A small image super-resolution model, trained from scratch.
Model: 32-pixel images, norm batchnorm, activation silu, widths [64, 128, 192].
Rows from block 3, named by matrix and row number. Each number is 128 + 24 x the weight over its row's rms, rounded and kept within 0 to 255. All counts start at 0. After the name is the row's rms in percent of the matrix's.
# conv: 3x3 conv (model.mid.1.conv.weight, 192x192x3x3), inputs 72-79, a 3x3 kernel for each
conv.79 093 [102 102 142 139  95 116 150 144 121 108 140 135 122 118 140 140 146 127 135 139 115 110 135 118 114 122 114 137 136 132 134 144 130 119 109 117 135 121 135 124 123 125 138 136 137 101 127 127 146 142 130 135 126 135 121 146 112 129 116 101 110 125 118 115 155  99 126 137 134 133 134 142]
conv.80 089 [146 147 136 122 151 123 143 126 154 119 109 123 103 119 107 106 125 138 156 145 148 138 134 141 131 127 132 113 136 111 115 135 135 124 132 114 123 105 142 126 120 146 129 100 129 151 182 133 155 144 161 139 120 142 127 161 141 107 159 122 117 150 138 133 128 109 156 168 148 114 136 126]
conv.81 104 [141 144 133  61  94  94 130 142 133 152 126 126 123 130   0 138 122  95 121 114 142 112 139 133  98  91 140 122 133 124 120 133 115 111 150 121 116 107 110 162 132 113 170 141 123 124 121 131 128 117 100 119 120 126 124 136 149  88  17   0 136 124 136 110 119 131 182 185 175 142 130 125]
conv.82 097 [138 135 113 127 109 100 127 141 102 143 137 171 129 108 113 126 134 136 163 119 154 141 138 118 146 107 139  73  73  96 102 103 139 121  79 107 109  78 140 130 149 112 125  94 106 134  78 115 145 117 111 127 112 127 161 168 135 139 154 166 146 150 132 137 168 140 102 132 133 124 166 160]
conv.83 094 [127 133 170 109 129 147 129 102 114 148 133 130 117  76  80 130 128 104 181 121 121 165  97 154 157 115 152 145 159 141 114  77  86 115  94  86 121 115 122 133 146 124 124 156 132 120 114 127 190 119 133 156 132 134 123 113 145 103 154 155 115  89 150 136 156 142 142 160 151 133 160 127]
conv.84 096 [ 97  89  87 138 192 132 128 182 123 104 119 154 151 144 171 138 126 112 120  85 130 118  95 126 101 123 112  92  64  79 155 145  99 138 163 115 121 106 134 132  96 133 117 137 147  98  91 126 131 167  93 109 118 122 130 106  95 111 105  98 135 133  95 142 139 138 111  89 115 120  86 106]
conv.85 105 [119 124 132 120  76 114 138 129 149 124 133 121 107 124 127 116 144 124 128 124 128 120 120 132 133 130 122  31  18  71  30   0  36 114 111 106 121 130 125 122 140 137 124 164 144 144 162 148 152 190 153 109 137 133 120 123 120 131 122 134 137 147 136 130 157 125 126 101 125 143 124 133]
conv.86 102 [135 132  98 144 164 108 139 130  97 138 114 120 132 133 126 136 123 118  70 106 109  90 108 124  84  78  63 128 123  90 140 119  85 158 129  95  24   0  92 101  23 131 110  55 142 116 119  71 134 124  98 108 127  65 115 115 170 124 140 169 124 125 161 121 154 156 125 160 158 126 144 147]
conv.87 100 [116 127 125 145 148 132 137 139 117 119 105 116 144 122 113 144 158 136 115 142 109 127 142 143 133 118 135 151 134 122 112  88 107 129 116 108 121 164  95 113 180 145 105 137 105 125 122 121 101 129 102 117 143 142 114 154 165 174  91  67 121 136 146 118 137 111 151 175 115 109 151 126]
conv.88 099 [101 127 127 118 153  95 109 161 121 120 127 123 151 100 138 137 127 113 117 127 135 127 129  91 102  99 113 116 139 133 134 119 131 102 161 122 130 130 147 126 136 153 151 142 137  90  99 107  96 131  82  89 125 110 147 133 138 123  87 148 100 108 127 135 115 131 112 128 122 131 145 138]
conv.89 094 [143  80 160 160  82 137 127 128 129 124 130 108 109 116 128 127 136 121 123 134 121 127  98  93 135 129 106  98  98 105  77 133  89 109 151 126 146 145 142 146 138 150 143 137 131 134 126 152  99 129 133 124  88 119 149 116 139 132 143 130 127 120 132 128 156 135 123 106 137 140 139 127]
conv.90 100 [139 163 154 124 174 121 130 144 130 136 120 127 147 123 149 138 145 139 136 113 144  96 112 110 139 111 119 108 150 121 116 129 158 113 151 168 123 136 128 122 133 122 130 125 137 122 116 128 141 127 122 117 113 130 136 113 132 118 127 149 133 130 119 166 161 179 162 131 163 179 149 164]
conv.91 100 [119 101  97 126  74 107 117  95 128 169 132 166 125 125 150 177 165 159 113 118 139 129 114 101 119 157 114 121 148 133 158 126 147  99  95  89 173 131 129 160 122 126 151 116 131 128 147 126 119 148 111 132 161 120 134 109 116  72 122 113 128 132  67 133 162 124  97 133 138 125 132 124]
conv.92 108 [ 99 109  89 129 126 113 118 138 125 129 135 134 117 128 122 115 105  51 166 118 123 144 139  99 213 138  88 147 143 121 128 113 134 108 141 134 133 119  95 131 133 102 126 122 111 133 136 144 109 126 120 132 110 158 130 178 123  73 125  25  99 153  64 135 138 134 141 137 130 136 126 144]
conv.93 092 [169 180 105 161 125 132 143  24 134 133 130 123 139 116 129 137 178 127 146 127 140 121 149 128 118 107 119 126 158 133 115 149 153 127 160 124 137 121 123 112 137 141 116 130 117 106  97 104 114 141 109 107  95 100 138 123 110 130  93 139 138 123 115 120 154 113 126 117 184 131 183 156]
conv.94 097 [143 121 109 149 132  99 132 130  88 106 108 129 152 152 127 153 139 134 136 169 132 137 147 140 122 180 136  91 102 117 122  95 122 151 117 122 100 125  59 131 110  94 134 111 115 122 126 134 129 131 129 117 135 118 132 103 163 130 104 149 117  96 101 174 162 129 184 204 135 145 146 119]
conv.95 082 [143 108 119 109  86 127 132  83 113 114  98 117 144 144 112 119 131 125 117 102 114  93 133 121 115 107 114 127 140 138  70 104  87  81  96 125 110 152 143 145 175 142 126 140 114 134 118 125 107 149 162 127 148 114 132 112 145 150 136 124 155 124 126 118 117 129 138 162 105 144  96 138]
conv.96 098 [149 116 166  93 124 137 146  88 123 120 140 131 156 151 122 129 141 133 136 159 130 140 152 134 142 122 126 142 163 167 148 173 126 137 185 140 131 127 137 124  96 122 131 107 126 117 129 144 146  95 146 149 150 124 119 127 130 104 119 127 109 134 140 138 145 128 150 126 156 130 145 149]
conv.97 099 [164 205 186 126 162 144 103 123 131 139 124 131 134 123  93 161 149 111  97 119  86 118 139 151  92 103  98 140 146 135 115 150 113 150 118 140 159  69 114 155 121 110 140 135  87 115  87  96 117 128 133  82 117 147 117 116 123 108 104 117 107  84 120 113 165 131 153 178 121 119 137 137]
conv.98 101 [112  72  89  90  92  68 113  81  94 113 114 110 136 127 104 130 121 117  87 126 139 107 124 125 113 123 116 107 177 122 111 117 105 127 139 120 119 121 128 119 117 128 151 135 116  98 113 116 108 126 136 132 137 162 151 107 132 129 120 157 127 146 145 129 143 161 116 170 166 134 136 138]
conv.99 098 [133 132 118 112 152 132 133 108 126 124 113 137 132 117 118 117 129 129 131 139 137 144 131 127 105 120 135 141 125 143 154 255 178 136 150 137 143 131 128 143 136 125 127 133 149 126 125 123 144  49 169 149 117 128 116 126 125 128 141 128 129 117 142 138 164 128 116 144 135 134 157 150]
conv.100 100 [116 113 109 128 157 109 122 117 130 133 143 141 110 110 152 125 117 146 129 125 123 131 117 141 131 129 142 156 146 165 140 166 136 142 105 138 126 120 136 121 124 138 114 124 112 118 114 121 117 158 134 126 125 125 126 117 116 120  98 123 116 118 116 149 100 148 120  52 109 143  95 130]
conv.101 099 [186 151 137 132  90  96 163 140 121 129 113 107 133 134 124 115 127 144 204 163 139  94 156  89 142 163 119 144 152 132  95 101 123 133 148  75 140  45 134 150  73 141 150  98 113  97 125 111 108 153 131 125 125  75 171 153 160 184 140 142 160 143 136 131 140 121 157 168 160 135 167 124]
conv.102 102 [111 136 138 146 173 121 108 169 166 130 142 138 135 136 148 139 153 146 140   0 107 155  44 135 119  74 110 143 114 108 136 114 119 102 147 108  29  56 121  93 100 116 127 158 140 112  91  96 119 144 157 109 131 135 158 130 149 123 154 153 113 104 114 139 136 126 161 148 145 142 127 127]
conv.103 095 [119 120 105 143  84  77 145 129 119 109 135 128 102  83 110 115  93 115 113 129 108 138 145 110 128 132 101 139  90 113 109 133 131 106 121 138 129 119 132 128 120 127 143 112 133 123 143 137 139  98 139 115 137 125 121 107 123 101 124 112 131 145 135 154 137 132 156 155 146 139 115 161]
conv.104 102 [143 118 142 126 111 167 127 125 160 145 128 128 161 134 124 150 132 129 126 144 130 145 116 120 131 129 121 100 111 122 114  83 138 136  95 134 144 136 138 134 106 139 127 152 134 110 137 110 153 116  78 110 120 109 140 113 112 126  97 125 128 120 143 124 126 147 126 164 141 143 139 139]
conv.105 113 [135 127 137 138  54 128 130 130 141 137 121 135 114 114 122 130 131 133 108 110 130 119 118 120 119 122 132  33  14  65  80   4  48 127  32  97 132 127 129 127 129 133 112 145 131 126 128 136 128 133 150 114 114 101 135 125 130 118 141 131 136 130 118 120 123 113 135 155 133 134 131 128]
conv.106 100 [121 146 174 107 118 146 123 109 134 129 129 119 139 125 147 129 124 139 145 132 142 130 116 133 142 123 155 127 107 108  96  71  92 114 100  93 132  89 140 131 111 131 143 116 121  95 109 150  92 110 148 126 133 139 127 116 121 137  79 140 144 133 141 149 148 137 153 150 177 131 159 145]
conv.107 104 [115 163 141 148 172 153 123 159 143 149 129 109 136 131 124 123 135 131 149 148 124  91  96 117 131 122  90 102 116 102 110 108  92 126 132 128 180 140  95 154 125 116 156 106 144 118 126 127 117 121 123 115 113 117 125 109 133 132 103 139 129  85 141 122 164 115 111 146 123 126 118  85]
conv.108 105 [159 148 121 120 158 118 131 107 118 183 159 174 137 125 152 110 130 148 116  75  93  88 119 102 111  74 102 112 116 133 134 122 120 153 117 121 169 162 149 138 132 161 136 128 150 100 156 132 113 135 133 113 119 100  90  58  39  80  61  92  52  98  71 130 106 119 139 118  99 143 141 126]
conv.109 104 [162 144 119 147 180 106 157 132 122 137 114 127 129 120 119 134 136 124 131 129 127 109 119 132 113 123 114  90 133 132 132 112 105 112  93 128 113 120 127 116 117 127 124 131 122 119 119 120 121 136 128 131 104 100 142 135 131 112 117 119 141 120 118  95 139 123 138 165 135 123 156  96]
conv.110 087 [122 115 113  97  76  95 105  89  91 142 113 109 107  95  88 142 149 154 115 108 125 107 110 129 124  93 100 112  95 112 152 193 114 128 141  98 117 128  98 104 113 118  96 117 129 149 161 121 158 241 162  99 111 116 135 124 112 128 128 128 128  90 116 145 107 128 144  98 135 161 163 159]
conv.111 100 [120 142 140 117 162 123 112 114 134 113 136 157 113 119 187 120 103 150 118 165 109 136 164 124 117 127 104 140 154 141 149 190 165 132 103 143 122 133 126 143 121 129 129 147 126 119 109 101 154  81 125 134 128 110 118 125 119 133 145 115 118 123 109 145 139 137 166 121 135 127 129 116]
conv.112 105 [138 144 126 120 138 121 143 132 127  79  63  24 156 159 152 114 114 133 174 110 207 141 150 101 153  91 152 131 149 132 138 102 129 142 114 142  71 136 149  85 132 142  90 121 144 145 126 147 136  96 132 136  81 159  36  91  86 111 142  87 119 142  81 134 119 130 128 155 138 133 132 116]
conv.113 098 [138 112 141 102 132 101 118  78 118 135 129 100  94 126  98 120 130 100 115 119 109 109 138 130 171 152 132 139 164 143 160 102 132 120 115 124 111 127 142 112 136 110 128 133 121 102 114 124 105 100 115 145 141 113 129 134 143 123 114 115 136 108 128 128 110 109 145  99  79 170 114 151]
conv.114 097 [133 146 152 113 150 160  98  95 120 126 123 155 131 109 125 132 110  93 144  84 147 146  76 149  87  76 154  90  73  86 119 121 133 102 146 128 101 135 127 125 136 104 124 140 118  73 117 101  66 130  95  98 107 106 148  90 154 119 123 146 113  73  65  82 117 116 138 113 115  95 132 119]
conv.115 102 [106  94 107 112 173 135 119 124 157 123 121 121 166 147 109 134 102 122 135 125 143 136  98 137 148 147 118 145 136 125 105  84 105 124 132 127 131 131 141 124 109 111 109 106 112 147 122 149 152 124 145 140 124 135  91 132 127 126 114 118 113 128 113 136 170 156 149 171 181 147 164 150]
conv.116 097 [148 123 120 148 172 211 137 122 167 125 142 129 108  93 131 110 121 152 117 114 157 128 145 148 122 125 116 130 125 147 115 112 161 142 141 149  95 145 137 110 134 133 122 133 108 127 154 157 148 148 185 144 142 121  95 113 118 111 157 139 122 137 143 171 153 153 122 130 187 130 145 154]
conv.117 118 [103 122 125 132 155 128 132 120 150 117 141 144 138 138 135 122 124 123 134 136 141 122 142 107 126 148 108 134 160 135 123  94 139 113 128 114 118 126 142 131 119 135 123 124 115 105 102 130 130 152 143 117 140 149 133 120 104 127 129 127 100 117 108 164 127 156  97  37 113 129 114 111]
conv.118 098 [117 156 174 120 193 135 129 166 134 128 134 134 110 136 114 120 137 145 166 127 147 161  97 136 182 115 146 119 134 106 115 137 123 115 145 121 144 128 153 151 117 169 147  88 141 122 132 114 135  92 132 121 101 104 137 133 199 161 153 139 160 151 186 130 140 135 128 168 113 127 123 139]
conv.119 102 [141 121 120 166 145 132 132 149 109 138 111 151 104 101  90 153 133 166 136  85 128 195  65 174 131 106 116 163 120 128 129 119 117 136 125 119 145  81 139 167  83 134 168 105 115 143 114 117 144  99 133 132 103 131 142 107 125  93 129 125 160 130 105 140 128 134 121 134 126 143 136 149]
conv.120 095 [108  98 128 106 138 125 151 132 118 138 133  94 174 105  36 116  96 145 112 121 143 129 120 165 163 121 137 108 109 125 111 117 154 102 137 118 108 116 131 102 114 119 130 113 111 107 126 118 102 138 116 126 115 129 113  98 117 104  90 145  24  84 112 128 151 128 132 144 132  79 158 161]
conv.121 100 [128  81 121 151 140 120 152  84 113 125 127 131 133 115 103 130 137 129 106 125  96 147 131 142  94 117 158 124 121 143 106 129 126 128  99 123  45 139 164  51 141 153  71 149 128 132  89 139 146  98 158 142 106 127 156 118 148 115 137 153 136 135 198 116 148 141 124 139 130 158 175 157]
conv.122 097 [ 93 139 130  64 190  94 121 145 116 144 121  95 144 119 143 155 112 116 133 146 134 140 157 138 106 134 126 162 155 148 158 135  99 148 114 133 150 147 117 148 142 124  91 146 143 148 142 142 147 115 126 108 122 113 111 113  88 136 119 128 155 108 125  98 123 114  87 126 145 109 174 134]
conv.123 106 [140 163 151 135 160 133 108 157 148 123 164 161 124 145 143 127 140 128 119 105 121 143 132 112 124  82  99 124 134 143 103 150 148 109 173 133 125 196 151 133 171 157 145 138 165 117 140 116 106 189 131 117 131  97 115  96 124 120 131 138 119 110 105 115 145 124 145 142 171 124 171 135]
conv.124 102 [131 123 134 108 142 134 138 134 125 134 141 132 150 134 131 119 122 120 178 114 162 132 152 131 145 123 111 180 186 172 173 153 121 143 103 105 133  57 167 117  79 124  91  98 121 116 113  84 143 131 130 149 162 118 107 144 141 125 120 130  96 117  68 159 121 100 141 160 117 123 110 110]
conv.125 114 [127 122 124  89 107 117  99 110 110 126 128 128 123 117 121 114  99 130 113 129 120 114 123 126 102 111 124 127 130 133 142 137 149 148 143 129 125 132 123 127 133 127 110 125 118 124 121 118 103 161 125 136 120 131 125 128 121 113 119 111 124 106 106 132 141 140 107 144 124 151 170 143]
conv.126 102 [114 114 122  89 164  99 137 154 166 126 122 141 120 111 143 167 137 159 148 101 128 150 109 130 136 114 130 107 142 122 140 148 126 124 100 132 119 123 131 112 136 131 127 130 116 141 119 125 150 122 111 125  89 112 130 152 135 143 124 134 136 105 131 147 142 151 132 186 145 130 113 154]
conv.127 097 [148  96 139 167 133 116 121  71 136 127 128 126  89 100  97 127 128 155 131 134 142 129 145 138 107 131 128 177 171 172 130 169 188 131 110 131 129 108 108 123 124 132  71 156 109  95 115 147 117 195 151 139 115 160  99 130 132  92 140 144 154 154 153 165 153 116 140 133 118 174 145 127]
conv.128 101 [128 156 140 122  73 109 122 155 135 131 118 121 105 140 113 122 132 144 142 162 139 125 139 132 111 135 123 129 202 145 158 255 141 136 117 120 114 135 131 119 130 142 133 119 135  92 112 128 118 105 136 104 146 127 109 109 114 108 137 112 125 120 129 141 137 150 140 111 149 131 145 155]
conv.129 097 [128 158 130 114  92  83  98 134 131 135 124 123 142 149 117 121 141 122 108 105 116 133 114 135 144 132 138  95 115 116 146 128 126 173  86 151 133 116 125 128 117 136 135 155 132 150 149 129 119 144 154 122 161 153 129 129 127 115 141 118 125 109 147 127 164 131 189 140 136 135 168 150]
conv.130 100 [102 109 142 113  56 146  94  78 141 145 124 133 123 115 112 135 135 134 144 133 117 126 127 128 110 123 124 167 160 111 154 153 147 138 116 108 130 140 144 124 125 128 132 126 143 116 133 106 119 125 116 104 124 134 119 123 124 122 117 104 142 130 119 146 142 144 135 176 148 141 114 136]
conv.131 100 [119 116  92 125 121  99 134 125  96 123 127 110 133 132 135   1  40   0 113  98 141 136 105 155 194 121 171 137 126 121 130 140 121 127 121 132 162  65 151 146  75 135 132  93 140 138 140 134 144 126 138 120 129 134 133 101  43 101 112  83  66  84  83 152 139 159 155 128 124 120 124 140]
conv.132 103 [116  64 141 124  92  98  77 105 144 124 108 114 136 125 133 147 140 116 107 119 121 119 118 124 123 107  91 134 111 124 110  81 106 106 162 136  96 114 131 127 123 142 129 129 125 119 103 113 124 125 149 111 144 132 139 124 155 129 108 126 105  83  98 153 194 175 165 164 178 144 108 143]
conv.133 100 [141 162 160 118 146 135 126 140 118 173 129 142 108 116 146 122 120 111 123 119 108 123  86 121 129 134 124  88  88  67  95 119  99  92 110  83 131 153 122 129 123 129 142 111 132 135 123 143 123 142 106 132 134 136 133 116 142 133 137 135  97  76  92 116 113 142 131 127 151 125 134 140]
conv.134 106 [110  94 118 136  76  84 105 114 103 123 125 110  34 111 176  73 108 141 136 129 147 157 145 137 147 146 150 124 115 126 136 132 131 110 111 105 142 121 115 124 134 123 139 128 127 126 128 117  92 104 112 120 119 140 143 142 168   0  65 120  53  95 116 101 127 137 115 158 208  98 142 142]
conv.135 081 [142 131 134 140 134 132 132 102 126 117 146 139 143 105 140 144 140 127 123 153 112 150 162 133 140 140 127 111  91 132 152 147 141 154 168 140 138 136 121 152 125 126 155 119 134 133 143 128  96 110 108 107 105 101 133 137 134  97 110 126 100 113 120  90 148 106 118 132 122 124 108  88]
conv.136 098 [ 93 135 163  88 119 104 137 112  84 139 141 157 142 164 144 126 132 154 120 106 128 118 129 116 141 141 134 116  90 119  91 103  84 110 107 141 139 154 138 138 110 117 121 126 107 141 134 128 136 175 134 130 100 140 112 128 121 127 116 146 158 142 137 136 149 122 130 169 156 111 119  85]
conv.137 093 [181 105 140 161 100 146 143 149 173 113 113  92 166 167 114 129 108 137 133 100 119 129 142 108 109 126 112 160 189 109 189  97  88 167  86  67 101 145 138 109 126 125 100 124 117 108  96 104 123 129 138 131 137 126 137 115 155 135 109 164 147 163 125 148 141 157 104 113 159 130 128 144]
conv.138 099 [115  60 103 117  49 129 109 108 127 129 118 127 118 144 110 118  79 119 102 135 139 124 135 147 131 116 129 130 156 132 126  62 106 122 121 134 133 132 112 127 119 138 134 136 140  98 117 103 140 133 150 122 152 139 120 139 133  82 116 100  95 131  95 125 151 135 106 121 133 116 119 149]
conv.139 094 [161 114 138 139  98 110 108 106 112 126 144 126 104 135 124 112 112 165  95 160 134 109 125 132 134 148 152  98 100 136 100 123 138 156 165 124 133 143 123 128 114 129 121 113 124 120 134 132 106 178 146 117 138 107 120 135 117 109 132 124 134 119 138 141 130 143 150 183 161 144 133 143]
conv.140 100 [138  76 111 131  87 131 112 133 142 142 132 143 139 143 131 118 125 113 121 112 111 121 139 129 132 140 115 124 120 140 147 129 160 165 158 173 139 122 137 128 118 123 136 153 126 113 102 118 133 104 144 141 153 145 136 113 112 128 101 142 111 127 131 131 158 144 131 153 121 146 148 145]
conv.141 101 [123 145 129 123 126 167 136 120 112 132 125 136 128 131 140 130 128 130 115 130 119 133 164 159 125 131 139 168 185 184 172 248 201 152 161 186 129 116 124 127 110 132 130 119 122 121  93 111 151  81 151 148 122 124 122 125 120 108 117 129 120 129 112 129 158 132 153 162 145 129 157 127]
conv.142 104 [121 185 115 104 179 119 173 184 150 132 115 119 130 117 136 122 140 129 109 129 110 125  92 115 130 114 121  97 136 128 119  72 109 111  91 143 137 130 126 153 130 141 141 141 131 120 123 144 143 115 171 127 127 144 132 134 137 134 145 141 136 146 126 130 140 122 152 165 125 133 130 127]
conv.143 102 [107 102 134 132 162 127 150 150 116 122 123 137 149 130 110 134 121 118 113 112  93 101 128 108 104 122 121 118  92 119 109 141 129 128 107 107 139 150 136 134 142 141 135 125 135  89  96 104 110 164 133 127 133 120 126 153 109 136 134 130 118 136 123 108  97 122 130 144 136 177 191 159]
conv.144 102 [ 97 162 120 104 150 121 142 144  96 114 125 127 130 136  92 141 103 116  42  99 123 113  89 132  78  86  79 132 150 135 118  90  98 140  87  98 140 176 192 112 114 154 131  66 138  99 116 190 158 166 141 112 124 119 108 124 105 111 148  79 121 119 114 108 129 107 147 181 149 115 131 134]
conv.145 094 [120 124 121 112 176 102 129 119 138 112 128 134 114 107 140 116 119 138 117 123 143 129 155 120 132 138 121 142 136 149 113  75 120 111 128 113 141 141 145 129 125 139 131 145 148 132 138  98 113 119  92 123 108 101 126 124 131 149 143 120 126 127 135 127 128 131 136 119 142 116 112 109]
conv.146 089 [114 111 100 100 160 145 114 141 107 131 122 127 146 126 106 106 145 125 142 152 107 155 118  43 132 118  74 133 162 119 149 128 117  97 138 135 147  56 103 132  87  96 128 107 126 142 147 132 144 143 143 126 104 103 145 150 209  96 124 108  78 101 140 150 168 141 166 162 127 123 154 118]
conv.147 098 [139 117 102 145 170 106 121 156 126 133 135 139 107 145 150 123 137  82 111 104  94 104  96  96 141 101 117 165 136 120 153 114 127 129 137 145 120 104 122 142 128 124 124 129 136 110 122  96 121 139 114 116 125  95  97 133 126 110  68 122  79 119 136 123 151 142 151 222 203 131 160 171]
conv.148 104 [147 120 127 136 112 160 144 122 141 134 126 145 136 142 158 135 123 127 130 136 122 106 143 130 114 133 128 103 111 106 125 190 120 144 136 121 121 130 136 128 123 137 130 130 123 127 118 128 135 120 141 140 123 145 139 146 113 111 121 104 115 106 135 117 139 116 161 142 137 130 144 137]
conv.149 101 [115 130 128  90  98  90 114 115 125  89  89  42 187 201 117 145 119 118 123 128 121 135 126 136 106 119 102 133 125 124 135 128 124 117 139 137 124 131 129 129 126 131 132 147 149  99 123 115 117 116 104 122 134 129 150 177 193 148 139 161 110  62 105 105  97 112 193 178 211 155 140 166]
conv.150 096 [130 159 127 103 165 146 111 116 118 127 150 114 135 120 130 123 122 143  87 131 139 136 141 123 124 121 100  99 136 133 113  80 114 113 135 102 142 122 138 137 129 133 129 161 140 130 133 139 121 129 112 125 131 110 128 123 119 135 122 134  95 117 159 165 125 134 168 125 146 159 120 131]
conv.151 097 [134 133 123 119 111 122 139 157 153  81  94  71  73  98  10 130 138 152 180 141 208 130 149 183 117 148 148 120 125 101 135 132 119 123 141 125 131  94 130 117 130 154 136 123 143 126  78 109 110 121 140  98 139 162 155 141  88 107 143 145 150 128 140 135 116 112 182 162 119 127 114 107]
conv.152 098 [164 139 137 162 155 128 132 121 112 121 115 143 102 107 133 116 134  99 135 108 126 146 121 122 104 119  74 147  95  54 169 169 121 150 131 126 112 117 128 147  88 129 149 127 118 110 110 133 136 176 127 141 146 157 103 119 122  51 104 109  65 150 120 121 149 104 155 120 123 164 140 126]
conv.153 096 [141 113 141 130 105 137 149 144 133 137 123 129 132 120 124 129 124 130 132 125 120 131 121 126 122 121 131 151  97 119 122 140 110 117 115 119 137 114 114 138 126 116 119 109 117 132  98  92 107 153 108 133 123  91 134 146 127 126 154 136 121 139 124 124 110 132 109 132 127 125 144 118]
conv.154 103 [156 143 122 160 157 112 119 132 143 132 121 108 103 137  80 130 115 118 136 125 182 118 133 195 154 117 150 121 120  93 134 110 125  94 112 138 141 167 107 140 215  91 144 177 112 142 184 118 134 170 118 117 152  96 136 131 162 124 109 163 133 154 141 116 124 112 123 104 124 112 126 103]
conv.155 105 [100  81  73  98 101 104  98 100 119 139 143 144 164 149 141 124 137 145 128 134 141 120 132 134 122 124 132 125 120 141  98  91  99 126 122  91 146 120 133 140 112 122 126 131 133 124 102 131 132 119 112 104  90 117 142 111 119 136  99 140 151 152 140 124 158 135 167 206 144 140 144  91]
conv.156 092 [117  92  89 103 121  82 124  74  84 125 117 128 116 115 117 129 123 129 119  88 123 147 125 125 132  99 119  81  85  93  91 144 158 114 136 135 123  96 134 133 121 134 139 118 121 120 137 118 123 142 144 107 111  93 155 137 149 149 143 151 131 139 140 140 204 176 165 187 171 163 184 165]
conv.157 092 [153 123 169 155 100 123 134 102 131 123 120 114 118 105 115 113 143 120 117  81 143 114  93  97 101 101 111 130 154 130 132 128 165 113 107 113 143 143 120 142 144 141 132 147 135 129 127 103 156 140 157 134  88 119  86 117 124 106 124 108 129 109 132 161 156 143 161 160 154 144 141 169]
conv.158 104 [157 188 201 157 215 148 135 112  87 125 135 134 129 131 136 149 129 108 129 144 123 126 102  96 127 120 124 146 163 124  99 118 118 121 109 136 124 120 129 122 135 115 138 132 131 114 119 125 126 104 127 128 121 136 124 137 157 116 121 133 120 143 142 122 157 127 129 208 170 106 140 119]
conv.159 098 [121  82 129 134  80 103 134 144 129 159 123 154 148 123 104 110 128 110 114 101 102 108 128 103 114 133 117 115  79 112 125  99 116 106 121  92 110 115 134 123 121 135 105 128 123 118 112 117 131 154 126 118 162 128 142 110 110 113  99 111 112 135 118 148 142 134 155  95 128 159 113 135]
conv.160 097 [103  91 133 136 170 150 115  98 115 116 122 134 128 133 128 129 126 147 128 136 117 124 152 125 109 128 123  76 108  85  90 162 102 124 132 110 129 102 122 132 126 147 155 125 142 126 133 126 116 150 132 127 125 103 128  99 114 132 123 152 131 119 127 130 127 133 143 177 160 181 193 149]
conv.161 100 [140  91 157 124  91 137 136 127 115 129 141 122 117 119 141 136 133 121 115 106 136 148 131 129 141 115 131  85  50  72 102 255  91 105 163 109 134 131 127 134 109 117 135 121 121 128 136 116 136  94 165 128 140 122 133 115 133 127 146 150 129 132 120 129 124 136 165 125 156 148 137 140]
conv.162 101 [119 187 133 109 161 127  94 168 138 131 126 114 143 146 131 149 142 134 104 133 131 162  95 185 128  95  86 116 110 113 121 120  97 137 112 128 140 223  83 115 231  83 133 196  89 122 151 142 114 120 133 107 136 133 175 106 251 143 124 224 132 110 159 141 139 157 133 129 137 134 108 124]
conv.163 100 [136  47 167 190  75 196 130  89 120 145  96 105 135 122 132 146 116 138 106  94 102  98 111  80 105  89  63 127 109 146 132  79 115 126 142 123 145  57 130 151 101 139 172 139 126 144 137  77 148 113  92 116 122 121 127 117 111 146 108 136 146 141 143  97 134  98  93 120  90 117 147 109]
conv.164 097 [139 134 136 121  77 136 122 127 124 141 134 140 135 134 138 139 136 126 125 101 128 137 145 115 116 127 128 155 173 158 144 246 145 161  19 145 137 131 130 120 122 128 123 144 126 128 115 112 144 114 145 128 141 125 127 121 128 116 132 135 119 120 126 145 155 141 141 169 168 151 113 119]
conv.165 100 [138 141 130 116 113 126 123  99 126 134 135 142 115 113 126 124 126 134 133 149 134 126 117 130 126 127 138 127 126 130 113 196 119 131 146 146 130 129 117 128 126 133 120 107 128 144 154 163 131 135 169 148 142 155 122 121 143 134 131 121 139 131 139 138 159 144 124 156 124 130 154 172]
conv.166 094 [133 134 130 149 172 116 152 162 152 155 126 149 120 146 125 131 140 129 133  98 156 163 108 139 111 131 115 105  84 119 143  99 123 142 172 140  98 117 129 118  99 122 124 158 118 130 103 136 136  95 112 150 141 133 147 135 131 136 139 116 109 110 115 117 133 133 118 146 166 156 167 179]
conv.167 124 [121 113 128 139  99 133 119 129 125 121 131 131 110 120 146 117 123 152 116 126 123 132 140 134 125 147 123 140 123 133 124 126 136 122 173 104 120 130 127 122 128 126 111 112 132 111 117 116 161 165 134 122 152 127 116 109 126 145 120 121 123 121 121 124 113 125 119  55 116 134  82 127]
conv.168 118 [130 121 124 117 114 112 100 101 112  94 121  85  18  64 172 136 117  93 159 153 164 172 161 155 126 132 124 129 117 125 125 127 117 130 142 134 128 126 133 122 127 128 121 120 133 119 135 136 142 146 139 109 133 132 115 135 106 103 142 136 130  72 115 121  90 118 124  99 153 171 158 175]
conv.169 097 [150 143  66 117 161 115 104 173 165 119 127 120 115 151 144 124 109 141 112 128 117 108 145 125 123 127 136 113  61  82 121  91 116 132 153 132 151 153 142 133 122 136 143 123 119 155 133 120 115 111 135 132 112 105 135 100 117 142 104 115 132 125 122 143 135 109 140 157 138 130 142 117]
conv.170 099 [120 166 148 127 152 125 113 110 114 120 130 143 182 120  73  92 109  95 106 141 121 122 114 112  97 139  96 116 144 118 127 138 150 121 137 128 164 178 141 131 135 132 144 142 133 120 143 141 103 111 107 141 112 124 128 136 198  74 131  94  55 122 114 124  96 122 147 136 147 115 122 101]
conv.171 096 [163 156  97 153 153 105 128 131  96 132 142 117 132 161 125 139 124 130 136 129 140 123 114 114 110 142 157 104  66 103 122 156 143 126 106 110 146 129 135 136 136 129 136 128 122 118 112 153 115 130 129 129  99 141 135 151 134 148 156 109 132 121 101 121 153 113 125 163 117 142 153 130]
conv.172 117 [125 103 117 139  99 113 140  98 111 109 117 128 123 108 120 121 126 113 103  97 101 125 136 143 112 113 122 132 121 139 119 153 126 123 135 123 139 135 134 137 129 136 122 131 128 103 126 122 103 153 148 111 140 134 143 126 115 116 138 128 134 120 124 129 109 125 151  94 161 135 112 129]